A small image flow-matching model, trained from scratch: activation silu, 97500 training examples.
Rows from block 11 of a small image flow-matching model, named by matrix and row number. Rows with one number belong to one channel. Each number is 128 + 32 x the weight over its row's rms, rounded and kept within 0 to 255. All counts start at 0. Numbers have three digits each.
Before each channel's rows are labels from the 100 images, of 14976 (inputs lightly noised), where the channel reaches its highest value: "peak on" is the class under the peak. Only what is clearly more common there than usual is listed. The data: rosettes with rotational symmetry. In brackets: how many of the 100, against the usual share in percent.
# convs0: first 3x3 conv (model.decb.0.1.convs.0.weight, 96x96x3x3, each kernel summed), inputs 0-95
# convs1: second 3x3 conv (model.decb.0.1.convs.1.weight, 96x96x3x3, transposed, each kernel summed), outputs 0-95

peak on: backdrop (100 vs 55.1)
convs0.26:129106124142117156112128126137105134184116128155173047112115152119123111186072117141138135174115148170072108127154146111115136048104153157125155117111128150162093058188114179149137105150134101106109131103081096141062077169124143125131106083119142155085101223134084196126080123150117100143
convs1.26:152164096187106088114109088113140128126111138146112176145121084058139138095149123119093160069132100098097075112091112157095111221117096197076181169167138097199120190127129097092138101107105170151117148123145175113176150155151104116132137139168136115160137076103121100151143103122117146079

peak on: backdrop (94 vs 55.1)
convs0.58:112157104141145127155175162174092138120190105082059092121110123134119152123161056134185151104137164089124169168149148114130096147120119156106108115096128125166132151120114116116189142124142207039118181120113110140102176094097110184139149123099139123063188141129111113116164128069123175174
convs1.58:163088182150061119082102108106140100162095127135167169087114121113130093132102162131106142112094070132130139090111155128136137091111144097154116176166168121118118126107169156120105124138092035191152103151165132085150126134155177037111121123155200145185090104138139161142089079162107093128

peak on: rosette (89 vs 44.9)
convs0.13:155100118128078117097091111136165130130136132255101129158182131128148171182160145133123160121124149083132081174094092096153131144139114170133148106122167137106137170104150088170129106127170125092154118140097109140146126131133123120132084054078116163112098129172155119152057097070145095127
convs1.13:101156109124174109130108115122106144096116087084154076125110146073101083094148148106136123129096111118108209080122153140120093098151208148153150132101053117162105125134109113060096125112083092129142121102157098134126100121111151136115132178132157137068125024111135133067156139078175161176

peak on: rosette (94 vs 44.9)
convs0.34:148056167148087139131157117161142152120130139103141132138082175137118085157152110121140145118164117077133106034129147097077108125156124153140121142106169137139132136098120123116149142083089149135255094116132100125107132172139142114105113140132124093153143136124126146166137135095103151156
convs1.34:150183097095202103093139128060114100132148118133114129149162088134151164074089160120088138162132152150132096180145107134158168158117142110073137115107089129113136120163131167089115115194155123100038155155091147139176179088154147148151095139091151170137079095159121107124141155163197108076

peak on: backdrop (96 vs 55.1)
convs0.56:105160118124104117145103161113163151136149154177125153147098136122114137116136167144115183130102078132102139112162136093114122133107143174159169195111085143164131180095135143154150119215106113102136156107207187170053152164145127116155122114103138183139185035167165112142155118141113190146
convs1.56:133139115172133082128140099126138141131180130126171147127135135170093115127088123179106095144119110128157115135056114173125110058153128110080100047149167095107136058173084111102111142084168103165121086145015138146180155107122142153118128077136122116126115135119137097109060162124177091145

peak on: backdrop (100 vs 55.1)
convs0.41:126130101057109136134150123061113106121107135133122145090000141104140129166136130120121107143134121129128146125129106091137134145117116151130126102106090128136032103109118093096130110141095072101171067138150143176125217062102130142158127129148079074134137147148123147172074136149158134126
convs1.41:126108098173111150136190128094099135097162084102160128061072150119098088181148120130136153074129062113066138054136121159114078121156123122158133112193135097099151130116138155201176142136145091134087110095153110105059148161076142100058148089099120130134111159151157138131159119113113165144

peak on: backdrop (89 vs 55.1)
convs0.10:062158147106152095142141181176085097137158143072117107166104124110169110130114187145106027105124130089139132105084081197159145143085139125079169148196135135086115150142151093120167158055127121082149120137118128122174146127103096161121134101182117084129165155125100118139187145112126145109
convs1.10:140116118170134159149176119148130115143133153190150123133106111151198093136147096121109159081178115136088122129071140161194214126081108151094138140173167125087138173177120166145147106124102113135168123109170131108121122147133135113105141051129194130154162177104064085132158091156152174074

peak on: rosette (81 vs 44.9)
convs0.25:133146063148169124110149058161129107046181123191115074101090089077196070103156092111115127099125136165129124126134128099115137128102103146123146132140145147079098156105168121133153131173169152155186151148118161190105160185144083129105114113101170104134096138159048111126113102109108163145
convs1.25:091152163152157132131144173104124137146079089053143184148123168154056122205111161143163120125087186128113159096096113119130112103159159142127092128075109072132146092113130166113123119145101125126126163080136079092166092129162165102156161120117115134061136068097198139123182126097175138094

peak on: rosette (82 vs 44.9)
convs0.9:135120065181152136157113113105182170158108158159129074114136141196120111148122159189138167139176158175153092151098186155145097102136133106141126141158159176143167075142131186129091100178166168154147158147115159148100137162167139121133129162131157217147116205129146132113079087139128113160
convs1.9:182144111135098147116181119135137123111088159142126172119159128017215100105157117083144130100110138108073137162156149078101178162071101119150118129148087087147119149145127115100120123146074077122131146088187077113176087157095105142159142110115141128135136180054104152160099119116138113100